config.yaml
model: "image classifier"
dataset: "rendered rooms with furniture"
train_examples: 145000
image_size: 32
crop_scale_min: 1
horizontal_flip: false
translate: 0.06
color_jitter: 0.1
cutout: 0.4
targets: ["count"]
num_classes: 5
arch: "vit"
norm: "layernorm"
norm_position: "pre"
activation: "gelu_tanh"
mlp_ratio: 2
head_dim: 64
fused_qkv: true
bias: "all"
qk_norm: false
parallel_block: false
inner_norm: false
patch_size: [4, 4]
conv_stem: false
layers: 8
width: 384
positions: "learned"
pooling: "mean"
loss: "cross_entropy"
init: "trunc_normal_002"
residual_init: "none"
optimizer: "muon"
muon_scale: "spectral"
lr: 0.015
momentum: 0.9
nesterov: true
orthogonalizer: "polar_express"
adamw_lr_other_params: 0.0012
steps: 22700
batch_size: 256
epochs: 40.1
lr_schedule: "step"
warmup_steps: 2270
weight_decay: 0.009
adamw_weight_decay_other_params: 0
Rows from block 2 of a small image classifier, named by matrix and row number. Rows with one number belong to one neuron. Each number is 128 + 24 x the weight over its row's rms, rounded and kept within 0 to 255. All counts start at 0. Numbers have three digits each. After the name is the row's rms in percent of the matrix's.
After each neuron's rows are labels from the 100 images, of 14848, where the neuron reaches its highest value: "colour at peak" is the nearest of a few named colours to the mean colour under the peak. Only what is clearly more common there than usual is listed. The data: rendered rooms with furniture. In brackets: how many of the 100, against the usual share in percent.
# fc1: MLP up (model.blocks.2.mlp.fc1.weight, 768x384), inputs 192-287
# fc2: MLP down (model.blocks.2.mlp.fc2.weight, 384x768, transposed), outputs 192-287

fc1.264 107:104136154124157135150144142146128154126127147153110102095127125137152195091131144096149125177135118131103167106157155093118151146082147102118151110074162170151104132106129164136111131096130161131106155138125150170158135109117150111138127119117124135123156094121094133168105142128144150108
fc2.264 106:168110103144132119138115101133093134145136151172150128125152097107136098132129151132141113105110126104145140136163134085123107135145118117099161140120106151111115126119168137105161163142087105151122101148095128138102093102152143138126100100116164126130120182084144180159143171105106108143
colour at peak: pink (34 vs 4.3); purple (27 vs 1.9)

fc1.58 112:129119133113097190133135120099126145147126155123132131138127156119115167115129126127155125128136149101125139162104163116120126153128113132152139143141109162142105137137118129123146096153140163141099118107093165188102140129135107096136086155084126152126141149117137133146123099134114143091
fc2.58 117:140119122120099115094134148128120157097161121144125113111112067120112117186100151155153103083110159124155143107157131158119134130105150098127117138126119165118125090158114155119123135142166104126111152122101125102177098092155061132112131133164117146102143143122157118120146120146070155148
colour at peak: black (52 vs 17.1)

fc1.720 119:130122118108119149143112133084171169144110164155171136131130119173096123166130115118106124138106130141159132137172082117120128132062090124109121145197162108117125137123150162116108118117120157079124131188113121137136150101161105143069153116142110124094116099113140118085103091131141130129
fc2.720 129:110158138128106089139101175136110137086096140121137116061134164186133107139112122125089157137130116112119140115149128095143143121129132133109095125114105104111163161094117125143137133158098110121100103102095103101117138132107111136170169113116135134147145130122138147126156103126099120151
colour at peak: red (36 vs 1.4)

fc1.428 102:118161138159131161113135133131141161111133118095146121138167182152141116159102095129145138100131117122135123154126174118125165118098137129133093163158102120104107127144107184136133149128136144136143161090098123109139151140166142097103100118124182113109104090148121107135082141161141135118
fc2.428 105:134116135175117167156146129136124122146114158119168085102116109081135131130091135175087117146113117125113123119083123097116153099091152122109099145133140153137140124132065125134130057111135131129132122108107125154096102174134119143139105171122150109138125123118120125084137137090135155096
colour at peak: brown (64 vs 33.5)

fc1.555 091:140121148126117181164085078152132164142157131105132158119089134148117118119142152145142145132166114125177160077111084127101120108099165097136082128128137131114107131165096109128103131126153163123138118130179115106121142153134102116128113116102084139156113117123101103162129144112133077097
fc2.555 090:141136124105166102098192103143116084117126136145111089166151171097160121153144164148151105099104105123070112114163140095183126124137106142108165137119114141155095122136140141187125110134115119128133121168131170146134117107106110111127131160132123107096190156121102138097122144122117085126
colour at peak: grey (76 vs 28.4)

fc1.504 113:108145130162107087122149108121113127145120075153143092144091118166169128112156127125107130119117161123107160154151136135147137109091147104130097171096188108152158129111122136095152133088115135109167108080151122174145154102124075116096130109131149137081105137137153141211146117116113161126
fc2.504 118:142161114139108107170138103180088124151121140122154128153150129151154166131144106112100112107146116094105139138138119122126150108125113117117157153123129127145115098124176129159098154159138108139124126137144185133137115098129124098147079130129167100138135133109137113196138130129134140143
colour at peak: grey (96 vs 28.4)

fc1.345 119:151123130131131137124131110112127121098127082143156127105128105083113151133135144128157079134140111164127106175092118112147107107137171149122116133170139134125112146132116151105145080110110161104129160163115152142139126155126124103118126122096118161122146160142114122172174122132112136192
fc2.345 117:119098146119134079159147115160087131081138131141122122142108126155130149101127111109081157145183124120153131096129103168134179100137135123129125110121152128184126126128105104128097179129144083116131058141186147146144113143106076063132090096159160115079101103108097094121094115165156127104
colour at peak: cyan (39 vs 1.3)

fc1.228 063:110141119158111125146151080097130110139151182095136126075118146104150132162162138155159151102139182082104139129109147114081163130139126133119153159153141164127112135106133149114140155127130170131129155101154112091127112145117125138104092127180119098133154110141151113127132119114163157193
fc2.228 066:144096145158153078078112130124096134123118127152108128186114137149149120116091143098135113114084092136135091136162139122137100148107127094135090104120115139116119098154119111133126088154127114094104155162148128142137147081146158084133143125147094102125124114135111142154146141112141118145
colour at peak: pink (29 vs 4.3)

fc1.184 077:154151099173120120153146089105112097144111132098073122172114136113130127155147106115113147094151113121099133174141128114091082131093120112114145147118199124121164127127102116087124090049177111140136113098123108132140106103176142124113122126150083119131157147093124110110056141114146097084
fc2.184 073:109125118174140108106133204124141115128168129132119106161130147134135156151142139122111123110116121124132151108125103157160122130147127125137133157154140080168103160133129045121134101164095106139133130147090158143108182123156134088131121114101160129082159109157179080147161136130168164123
colour at peak: grey (91 vs 28.4)

fc1.467 118:137140138114124119127146105096156124164154130116124104155135109158161158098174142133147135122146179123130096098116134103177138146110173115102123118091123151140146106138087104111166138107166117138110100121098156105157092139132109101161149133170108135102125088116087169115142161155173128075
fc2.467 128:143125111134108171132131119100096130094131105096136085084109113093138135122106158123098153092102113141140120159127149150125150124134139117122123116142081154169127149120163111125130140154102135153124143142181101100126168141131078122125107158116143164144133108144119138101125137112136131121
colour at peak: blue (30 vs 3.3)

fc1.209 028:099145140141159094116134083093107156095123091150120124089177121128142147130167156149109140169141098154131163171132084154160106130149144110127131102171173112129090140137139154106174136119130108120140152145061126099170171151105116129164125108132108138145113138159100103148089137180161108108
fc2.209 027:143132111123145132139124143121138143169139137099100119104090120069119106111125095084172164114055158094125151102128164116069141137128128120147132127129145152145155095130131084152072105117098121099159112109152118148082132136102135136159128092104129170125146128168127155107132155090161147144
colour at peak: green (45 vs 6)

fc1.604 078:112106109147121107177133134143149122106112131112089149120141132102129095112117146108160138091143113141134107166124126126121088137120075195130113129123182138114125111091130139168099143068082151119120166143155143166125173138123123147204085135108070146155109172153107158158142111147128147120
fc2.604 076:127139148131165095108119192101125121151122134121138110135162096126124135181111136117158105125142121123113148137123105111136124143110106120137146115143073117107110128128107149108155113119123138131171114087136060098143102093083129153086115070098180124106105162101141135128121134138110141145
colour at peak: black (49 vs 17.1)

fc1.690 099:087081140116120114117152153119128137136135168178118112077186108140094113130104127101101174112122128104115131130120126139109106153079099125118152163135120127097136139111153097108109127166152176107141126138132145150119150164136177119137133160146131144146131146123101166114114162111104119083
fc2.690 095:155081119137108142142096127141120158111120090144133093150137165117133143147164123117163155153135135164078116108120140144137074133156132126101124152092139161156140101190131138112165136104132139133136131109120123124098118134117143134118138092090159104102136143092097157125149147076137106121
colour at peak: cyan (26 vs 1.3)

fc1.190 118:094123137156118131123094101127111114116105091096120139156177142129100168147129111125132085096140119135084152155123120128139105114090144111134094090110133124166135140136115138133128170124156177153118140111117138121127158164140146131090149129146133109101115104086170129129121149131103158127
fc2.190 113:109100151141174153116144202125147138093154170133139140113129164149116150150129090094176119157146151118128121083130156144127063137148153128091136111104155158155089155121130142146136084113107145089114136123124168159114153111129132144116121149096094124173103110113100120126075136129136113129
colour at peak: brown (75 vs 33.5)

fc1.399 116:110101170157131125130070125142113125074121124134129122128106138134156167109128142077112118170134142129130103132118101135101082132127126164120160129148173105109117144112142106159103126180147149136122113101135133097099175190138135150102164125134097122086160122104119116149146141111153163171
fc2.399 121:136122141126082144104121102125110155090161154149152152084147124134126162158146143072138162122137119169111109113125129116166138099095109109112118139141141112145133114152113105159093107106150122127107132113125131137111146126166082147180159146155127126148106173084150150138138120135117126073
colour at peak: red (35 vs 1.4)

fc1.519 098:105109101132154094111170111152127130134065172154108142144149111158129098108150129125086093122134177143139076119108150134102117135116158128135117116114118145153095114101119138106143150131125135103115082113102136150142134122070108098148113133142113148155166167132119148163082128155168138156
fc2.519 105:094127135118102153124120102129136128094135063133152145104114146141144118125127118111130165120104120106108119101095170135090154145144149133100138123105137140154123113118184079145132151119107144121092084137175163134105148134170099119156124070149187113139114133124157107104133122159062140125
colour at peak: grey (59 vs 28.4)

fc1.599 068:105136143102108137120139153087148089136113124112131113147105130133146138124134124076139104135102157100146110112090123098105126143101116125149141123138144147128104141104126159085117129104090108105175146164182132128108154097147138098093145114126121115091118127157131162140108131154136150060
fc2.599 072:141121127128099160098137119145169140122138120142135140117125094126137116096132106137111181142089080114122170140134113087104159147134129141125086085099140083124130152117137130133087166119130130145102176145154142132115115171107117090178102143069140147104150124139093119117202075100134164164
colour at peak: grey (58 vs 28.4)

fc1.586 090:125130135119119141131151124123127138092122166111082124110154125140137141158132118123077143108113125125127155100129140169104125113128075166101118131143128165107117105126099152094102146133114132103153130162151128128115112097116107075129103166122121114118174145143124091138151130114109149096
fc2.586 091:101137096178121119139109109094123124120087178109124179131182111152121172116120119120146140128115119113127115172138118111122131132140124129094142090131107126124139096118124131089122140107166128135108110153118139149125161133114140151127179092144141136148133131138113167102107107114139097148
colour at peak: pink (26 vs 4.3)

fc1.444 058:132119148144132130116125104116104137151149139130139141090143151135117118085145144112171139159083118139109102136132128141070102107110138114114158144133096088144126131123122111110102128156112100126117098089141136111160137127167142135142110150117175122144125108157118118127155132174183102090
fc2.444 056:137133131123152121110101147170119119115126128088094139131127110116114187128134142121099159168140166106117163087113154090140130139156119107127121140100135123101136136154145107156125098101156085112124131137100142135069126154108126130137134106111079093180165127075165155126132117118104110173
colour at peak: blue (36 vs 3.3)

fc1.454 070:140127179128110148136154148111175107098103137132099143091070139157120132134134092134121152145094134061157133108135110142140144129076118109126158119125127127176107118123142127150116087083168109101125134156128157127159073182148174131126147151122100112114139121084106107100120117116094134152
fc2.454 071:100152119113150140175126156102107151140139107135134110131084115134089131124115132089106103123131122099107137133164143139104119103156104131125102133125142116092129108124149100167127125141174153123181136067113075132176124120140146107142153114101134139139140116134125124150117140139123102144
colour at peak: green (67 vs 6)

fc1.274 099:104138144161123091160089165140159142141137139094162158110145137122124089114136132161136098141089172158085141104189146123118117122131141163103128135136087125106118106203156067127120145103123158119120133139136076098157124178086189143131133131130118138145122110109106103167119147093087147128
fc2.274 102:184159085120093194111141141153178128091138111145067109099088115124163189159116157166116106173153103134127108126113133115118130128135107115133104111115110114135077142105098116116147139137119104140104061136119125103160115132147123114153126119141121157097141103111114123110138154173171106130
colour at peak: red (41 vs 1.4)

fc1.135 078:170177155137144156110117157155149102115111122168169113091143158137083140138128147142175120119154161112144141121150118111155132114145174164112124129115115134105137111110136134147088142147134124138107149106123107156141109137097136123092107157134129107131146104115107111137102096156146135153
fc2.135 079:101139125122117136131135125107139154129166121125103152128140151136143107116119134133114133129102123137105104139068156126109133145118121185130146126093097104168126118149128152136128117145123101125093112128117122167132158159194135123159131123158113127180118141133144120145106106133123139154
colour at peak: pink (29 vs 4.3)

fc1.620 099:102152124100150130105189110106109098117114158158148145125135115148153104124120109124142178178143142160157147171074119083117113135130163114145132135133144130121122131132124129168128136132111119175152112099115110113147143123173120135130114128125062133147174135129119146128130123128109134116
fc2.620 090:129117144187079132112104128116143118137141132146110138128142117091116172131145153087112099127126130099125108097124123154103105100108100094105111149126146078176122122145138143179105129150116158067112135148143121102080112135132138098114171109101128130096096124135097140136138131139096124148
colour at peak: red (25 vs 1.4)

fc1.455 084:095199166128146099109133110142152117149120107107136105149159145120170107114110091074131145132163107118117093115104123156183110115122086130127156065135130126131119173117128099105131090119131093174154122128135102168116109146093151072126078134085082128110119116153123129140121111106153132165
fc2.455 084:113123108126150169150137083117122128122128111172149213132169116147124138131131160145152157124138148167164106140143133077102124122197152145114111169106162114185109103119097122103127151119160134173119156156101153098081143082147110110109148139152146148088134128112129161121153142147113123126
colour at peak: pink (33 vs 4.3)

fc1.421 116:158147114117145153103099114105099142150170095126147106138147068139150089097155126131132123148150145108108133105120147135139103167089122147148153125149134098108118132096108138141123083154134166111154099121092142150091120132175126163084148132122100135120151157129074136093170112151124119138
fc2.421 123:118140106123121107147115159145151125135112127136117139089113151084090132140108124097128120184106084158113099153180115110111138135101129095124114147149171114157098107077140096147113153129105123124136141140077155111123120102122116098151148115123141137159139112115149125114162137115087167136
colour at peak: blue (28 vs 3.3)

fc1.64 109:156183131159159194111087135139132139082102111115107120143096166122208158151106126129128147111104133120096190119160143165107159128140126124118129105101166150127134127143137187189164102135137158140108102162115141123112160137157135162115120134125158158120147136142088133138144102125135154159
fc2.64 111:134141085151133096140114117121149129132103132135170128123110129176137133102136139168120126146129109151134070114129132139086142135108135159166110104117138136144134101130089109150141120154109097076137156168122094130183104144091098068098094114115103146104120104121120100168127119117136161142
colour at peak: green (58 vs 6)